From a checkpoint of a small self-supervised image encoder: 7.87M parameters.
Rows from block 11 of a small self-supervised image encoder, named by matrix and row number. Rows with one number belong to one channel. Each number is 50 + 12 x the weight over its row's rms, rounded and kept within 0 to 99. All counts start at 0. After the name is the row's rms in percent of the matrix's.
After each channel's rows are labels from the 100 images, of 14848, where the channel reaches its highest value: "responds to" is what is common among them; "colour at peak" is the nearest of a few named colours to the mean colour under the peak. Only what is clearly more common there than usual is listed. The data: pictures of board games with random positions, seen at a slant. In brackets: how many of the 100.
# c3: 3x3 conv (model.blocks.11.c3.weight, 192x192x3x3, each kernel summed), inputs 0-191
# c1: pointwise conv (model.blocks.11.c1.weight, 192x192x1x1), inputs 0-191

c3.110 083:65 59 42 54 53 42 52 58 71 54 56 65 44 53 58 61 48 56 46 40 42 45 56 68 46 58 56 49 32 62 58 59 45 35 57 30 31 47 54 69 65 52 56 66 43 42 56 61 46 28 40 57 38 59 60 62 37 43 54 40 51 54 70 51 52 55 36 40 72 69 41 57 65 39 56 57 39 58 44 28 58 69 56 27 41 60 19 37 58 49 66 80 50 54 44 65 47 34 77 48 74 48 67 63 54 41 55 43 51 48 24 59 55 57 55 75 57 55 54 46 49 52 44 47 63 45 41 71 83 33 55 68 50 36 68 50 35 59 85 38 47 41 38 45 58 61 66 48 52 65 41 49 62 42 55 58 49 47 56 58 65 53 65 59 53 57 44 64 66 41 39 52 49 51 32 21 29 69 38 49 58 58 50 50 74 71 48 53 45 44 45 52
c1.110 072:74 63 32 50 50 40 50 50 50 52 50 71 50 50 50 50 39 50 28 50 50 31 63 50 50 50 50 57 56 50 61 50 50 28 55 50 37 50 52 50 50 50 49 67 50 50 58 50 57 50 50 58 49 44 50 45 50 49 50 50 50 50 75 45 50 50 60 50 50 67 50 61 70 69 60 50 50 64 49 36 50 50 50 50 48 58 40 50 50 55 50 50 40 50 63 43 56 50 50 55 51 60 50 53 60 50 66 61 50 36 00 50 67 67 75 50 50 41 50 45 50 50 54 53 50 50 55 57 67 49 44 73 62 33 50 50 34 66 83 46 60 47 31 38 50 56 50 56 42 50 36 50 62 50 50 60 50 50 52 46 65 60 71 50 50 50 54 50 67 50 32 31 50 50 39 50 23 69 47 54 69 50 43 50 66 62 50 50 24 55 26 58
responds to: discs in an upright rack (83)
colour at peak: blue (25)

c3.10 105:78 44 38 62 64 58 59 57 47 65 52 53 46 72 46 42 49 45 70 30 38 65 53 69 68 43 54 67 44 54 47 40 00 35 63 09 64 36 56 51 42 50 54 46 36 55 66 39 40 36 66 39 49 70 46 37 34 51 57 64 40 51 50 55 55 39 38 42 40 28 71 49 52 47 60 47 37 33 55 46 54 52 60 55 58 56 48 40 43 41 47 59 60 23 24 53 46 73 50 48 53 49 36 49 56 78 47 55 54 48 49 36 60 39 54 48 42 36 55 67 63 42 34 51 53 57 48 47 51 47 57 40 19 66 68 51 52 51 49 58 31 57 32 51 59 43 57 58 58 64 45 50 39 55 54 61 40 45 55 43 28 65 49 52 58 52 55 50 68 57 43 49 49 56 39 73 42 69 54 42 53 49 52 61 50 52 31 45 50 51 60 58
c1.10 114:54 63 38 57 58 66 59 50 50 49 00 50 50 50 61 40 50 50 50 32 21 50 50 57 64 50 50 56 30 49 35 57 00 42 60 24 50 40 54 52 50 60 59 42 50 35 50 32 50 44 50 50 62 68 63 50 48 44 50 66 41 56 55 50 58 29 43 46 69 12 71 63 40 61 49 48 43 36 50 68 47 50 53 50 53 61 37 56 64 63 50 50 78 39 31 46 50 50 50 54 50 60 40 42 65 50 50 45 40 40 50 50 75 42 60 54 41 50 50 53 69 50 33 50 50 50 44 61 40 57 51 50 36 56 59 53 48 50 46 50 44 58 30 54 50 53 55 59 53 51 50 32 55 50 50 61 44 50 50 46 36 60 66 47 50 57 63 60 62 50 61 44 52 58 50 50 42 50 65 55 67 44 50 57 50 50 36 48 45 43 46 50
responds to: nearly empty (98); discs on a green board (94)
colour at peak: green (91)

c3.158 091:59 59 53 63 49 64 59 60 59 52 54 44 55 65 37 45 55 52 63 51 61 62 47 44 58 69 27 39 39 51 84 62 62 57 50 55 75 44 54 56 50 37 59 45 62 57 26 54 74 58 77 49 48 44 53 55 46 55 39 54 44 41 44 42 43 61 50 39 45 66 42 19 50 45 49 53 51 51 32 55 69 25 42 55 46 57 31 48 47 42 32 58 60 36 51 34 27 42 25 32 43 37 41 61 46 65 49 56 44 56 48 37 10 48 52 58 52 47 33 47 52 40 54 62 56 55 59 50 63 39 55 42 69 49 58 64 58 45 45 39 37 59 63 29 31 51 54 41 59 53 26 23 60 54 65 60 36 52 43 50 34 64 54 41 85 65 67 25 59 61 38 34 42 43 46 54 61 47 61 48 32 30 69 54 36 44 59 58 48 46 56 51
c1.158 086:30 79 57 50 60 61 60 45 50 50 50 46 50 64 45 50 50 53 39 49 61 50 58 42 50 50 43 50 51 62 82 50 55 65 50 50 68 50 56 45 50 54 50 44 62 50 36 45 58 54 58 50 50 41 50 53 64 30 50 50 50 46 50 55 50 41 58 42 50 72 47 50 46 50 42 37 39 55 41 50 50 28 58 50 40 54 22 50 60 38 44 46 57 39 40 33 41 33 50 38 43 35 29 50 50 52 56 65 49 60 35 52 16 50 50 48 50 50 38 35 33 43 47 48 50 50 53 50 66 50 69 39 56 53 58 50 50 50 31 43 45 56 81 22 24 59 70 50 35 48 26 42 52 50 65 50 50 31 00 54 30 65 50 50 90 72 51 44 50 67 37 50 29 58 57 61 42 42 56 55 38 60 75 50 42 50 65 58 56 50 50 54
responds to: discs in an upright rack (100); nearly empty (100)
colour at peak: blue (94)

c3.39 109:52 50 56 35 69 54 44 70 48 59 47 62 39 43 45 39 32 53 51 34 33 59 58 59 56 33 60 54 41 58 53 43 28 54 38 99 31 45 56 51 57 37 50 57 50 66 31 36 52 50 49 48 37 63 46 37 44 39 56 48 56 46 32 29 56 53 41 32 39 45 53 64 40 44 49 51 58 35 59 53 63 53 52 72 63 47 26 36 59 53 46 52 43 49 49 30 45 49 49 64 53 40 30 60 54 51 22 75 60 55 53 49 36 47 32 38 53 61 57 78 55 44 45 47 49 59 42 55 60 41 35 58 78 47 52 59 56 51 59 21 58 38 43 51 21 32 48 51 56 20 29 52 51 36 49 52 35 53 25 50 45 70 51 46 45 55 64 49 52 57 47 44 35 38 46 60 53 57 62 42 61 55 59 35 72 58 62 60 68 65 42 51
c1.39 110:60 52 54 50 62 51 44 67 43 50 50 59 50 61 62 26 36 68 50 35 40 47 42 61 40 35 74 50 57 50 61 42 27 58 49 89 31 54 50 00 58 33 63 49 64 61 29 41 59 67 65 50 35 65 59 33 47 36 50 57 54 69 31 30 47 63 36 40 50 42 56 62 50 54 57 50 70 27 58 51 50 52 50 71 58 60 29 34 50 55 50 53 47 42 50 21 50 50 42 50 48 50 29 50 43 48 21 67 68 50 55 50 39 60 50 41 52 64 56 65 50 60 50 54 57 50 46 50 58 35 52 50 65 66 38 58 36 67 50 40 51 38 50 48 18 40 44 40 70 19 26 34 57 46 50 41 49 50 31 52 27 55 44 62 50 50 50 34 50 50 41 40 42 46 50 56 50 46 57 50 59 50 50 41 67 58 50 50 50 50 40 50
responds to: draughts (100); nearly empty (94)
colour at peak: grey (99)

c3.144 109:69 60 72 39 55 60 67 47 62 50 34 62 32 70 45 53 56 62 25 27 53 71 49 50 65 66 42 39 40 45 64 45 43 49 42 85 44 65 53 65 40 45 69 57 54 54 50 44 52 44 60 67 32 49 51 60 55 63 45 41 49 53 55 36 27 39 51 53 47 41 48 52 45 41 64 56 58 52 52 37 44 51 44 45 51 45 44 47 46 63 35 60 56 53 28 28 63 48 50 47 69 08 45 55 75 57 46 68 53 41 52 37 32 32 52 46 51 47 43 46 54 54 49 56 40 69 44 55 60 26 47 54 51 62 52 39 65 52 51 30 78 66 62 58 31 37 48 53 45 58 47 37 81 23 41 59 42 46 29 54 48 38 56 51 52 67 37 50 48 64 41 62 35 57 42 36 47 58 56 71 54 38 32 39 64 76 44 41 51 61 42 66
c1.144 100:80 54 58 43 44 76 57 57 70 39 38 48 31 70 32 50 51 62 20 29 50 82 62 50 66 59 50 37 50 50 60 44 38 42 41 68 51 65 53 70 56 50 50 50 50 50 50 47 50 39 46 67 50 47 51 74 50 50 57 37 50 40 66 50 33 39 50 50 38 36 50 50 42 34 50 65 69 48 50 31 50 58 50 50 59 46 42 50 29 42 46 50 67 50 46 29 50 50 50 31 68 23 41 50 64 50 44 68 43 47 50 36 50 36 50 49 65 50 42 50 50 35 50 63 59 69 50 62 50 17 50 56 57 61 50 38 60 50 52 51 63 50 58 54 00 17 48 56 62 51 46 50 65 46 53 50 50 54 37 51 39 48 53 32 50 50 32 53 28 68 41 52 35 50 50 50 49 80 50 51 50 51 47 42 62 61 42 39 50 55 50 50
responds to: draughts (76); nearly full (63)
colour at peak: grey (88)

c3.65 093:50 26 56 48 47 50 63 51 42 49 64 49 81 70 50 53 66 49 43 47 32 53 66 15 24 58 45 47 44 54 61 57 44 50 56 48 58 67 56 54 67 68 61 44 60 36 60 45 65 67 90 61 62 23 43 47 47 51 54 43 49 50 48 65 55 35 55 48 74 27 33 40 43 64 49 56 52 60 45 64 68 47 56 55 56 54 37 57 39 46 23 64 69 71 47 60 51 59 46 63 55 54 59 49 60 39 47 75 35 46 46 60 53 54 47 48 67 46 53 18 42 43 67 33 43 53 44 68 50 49 62 48 61 47 51 57 32 81 70 50 36 42 50 36 45 48 46 54 56 50 55 53 49 49 53 52 35 59 13 27 46 40 54 30 28 61 54 53 45 42 58 57 58 48 41 49 40 54 40 74 48 50 38 53 65 48 59 45 48 56 43 60
c1.65 080:48 45 50 50 50 50 50 45 50 52 50 50 62 84 46 57 73 50 37 50 38 60 56 30 43 55 41 51 50 60 50 57 66 42 50 49 53 65 50 68 50 43 50 58 40 50 50 50 56 70 67 63 50 19 36 50 46 49 48 37 50 50 50 55 49 00 50 65 50 38 50 50 50 70 53 67 55 44 40 46 50 49 65 53 50 42 42 50 50 55 38 62 50 50 50 70 39 50 51 73 44 37 50 49 44 43 67 71 58 58 50 60 73 50 59 44 44 63 50 50 55 35 50 50 44 67 39 60 50 50 56 58 62 46 50 51 36 68 50 41 49 57 62 27 57 47 50 50 61 50 41 35 50 44 50 50 50 50 39 21 50 39 68 36 30 50 50 61 57 50 50 64 50 50 50 46 33 49 46 78 50 50 46 58 72 50 61 52 32 62 46 69
responds to: discs in an upright rack (54)
colour at peak: blue (34)

c3.57 101:38 50 36 67 42 56 46 47 68 46 34 32 57 45 77 38 33 53 62 39 25 56 65 39 31 67 64 52 40 53 35 44 48 47 64 45 63 54 24 30 60 34 43 48 61 55 52 59 59 57 41 57 42 57 48 64 52 25 50 48 52 42 52 57 34 74 40 31 45 65 39 55 39 72 62 74 34 55 38 49 50 51 46 70 38 39 39 43 46 52 55 67 53 63 65 52 62 53 60 37 42 28 57 47 47 56 60 52 55 59 91 45 45 51 51 62 54 51 56 48 65 34 39 51 55 63 58 72 51 72 48 35 53 46 87 42 50 31 53 52 62 65 63 44 55 39 53 61 80 46 73 33 50 60 50 68 53 72 56 49 33 55 55 45 42 68 47 35 40 55 61 70 51 47 61 53 56 45 56 56 32 48 67 49 57 53 46 50 57 64 62 57
c1.57 095:40 45 35 70 31 54 57 50 50 51 50 31 59 42 56 29 41 50 55 45 27 49 50 50 46 63 76 50 39 62 50 53 50 48 86 50 50 62 48 43 64 29 42 50 50 61 53 68 57 50 38 48 50 51 62 63 44 00 46 47 50 46 68 50 50 65 50 50 54 60 50 50 41 59 54 71 41 50 44 58 52 50 62 58 42 31 50 58 62 50 50 44 36 47 62 38 50 53 49 41 54 39 49 43 50 50 50 42 62 50 61 50 50 50 73 64 50 55 49 42 50 50 50 43 43 48 76 62 45 67 50 37 50 32 71 50 37 50 47 50 52 72 50 50 43 49 46 62 58 50 50 32 55 50 64 64 50 64 45 50 28 55 49 50 49 62 55 50 50 60 50 50 59 50 60 55 34 44 55 50 34 50 61 50 76 50 50 50 50 57 60 45
responds to: discs in an upright rack (100); nearly empty (100)
colour at peak: blue (95)

c3.92 103:60 64 38 68 45 53 52 47 41 51 36 62 53 47 18 46 44 53 63 41 46 26 46 54 39 55 61 37 53 61 44 70 50 54 56 63 57 47 29 59 65 53 31 46 44 46 46 33 47 61 49 43 50 58 75 66 43 45 46 64 45 45 41 45 72 72 63 52 31 38 49 70 58 52 49 49 31 39 54 57 41 52 39 52 58 59 55 86 54 64 48 49 35 52 41 53 49 49 33 62 24 34 75 58 60 40 52 42 32 48 78 43 56 58 42 62 42 67 50 57 58 59 54 46 44 67 67 58 47 59 52 34 45 50 60 37 63 48 45 53 37 51 44 48 62 53 71 80 40 47 50 43 41 45 32 32 43 47 47 47 41 41 53 39 42 46 59 56 46 61 43 50 67 46 70 46 64 49 30 67 48 58 48 33 30 98 48 33 35 68 69 43
c1.92 104:50 50 45 61 61 68 50 46 35 51 41 55 53 44 45 49 50 50 40 69 46 47 52 54 40 64 53 39 59 52 56 57 48 50 50 54 40 65 39 50 50 50 50 32 50 38 65 63 50 50 47 35 50 54 50 50 50 55 44 56 50 27 50 58 50 59 50 50 57 42 55 51 48 50 39 41 32 62 31 42 35 54 50 57 50 50 50 78 46 53 50 53 00 50 50 55 46 37 70 65 40 50 70 56 68 48 54 48 27 68 48 45 40 56 42 59 50 72 50 39 38 54 50 53 45 50 66 68 39 70 46 50 34 50 50 50 69 54 46 38 50 55 50 51 50 50 71 71 50 27 48 45 44 50 50 50 50 64 38 55 43 52 66 50 43 60 54 50 70 60 37 57 60 64 50 47 51 50 47 75 57 50 30 50 50 83 49 53 38 66 50 50
responds to: nearly empty (81); discs in an upright rack (59)
colour at peak: blue (33)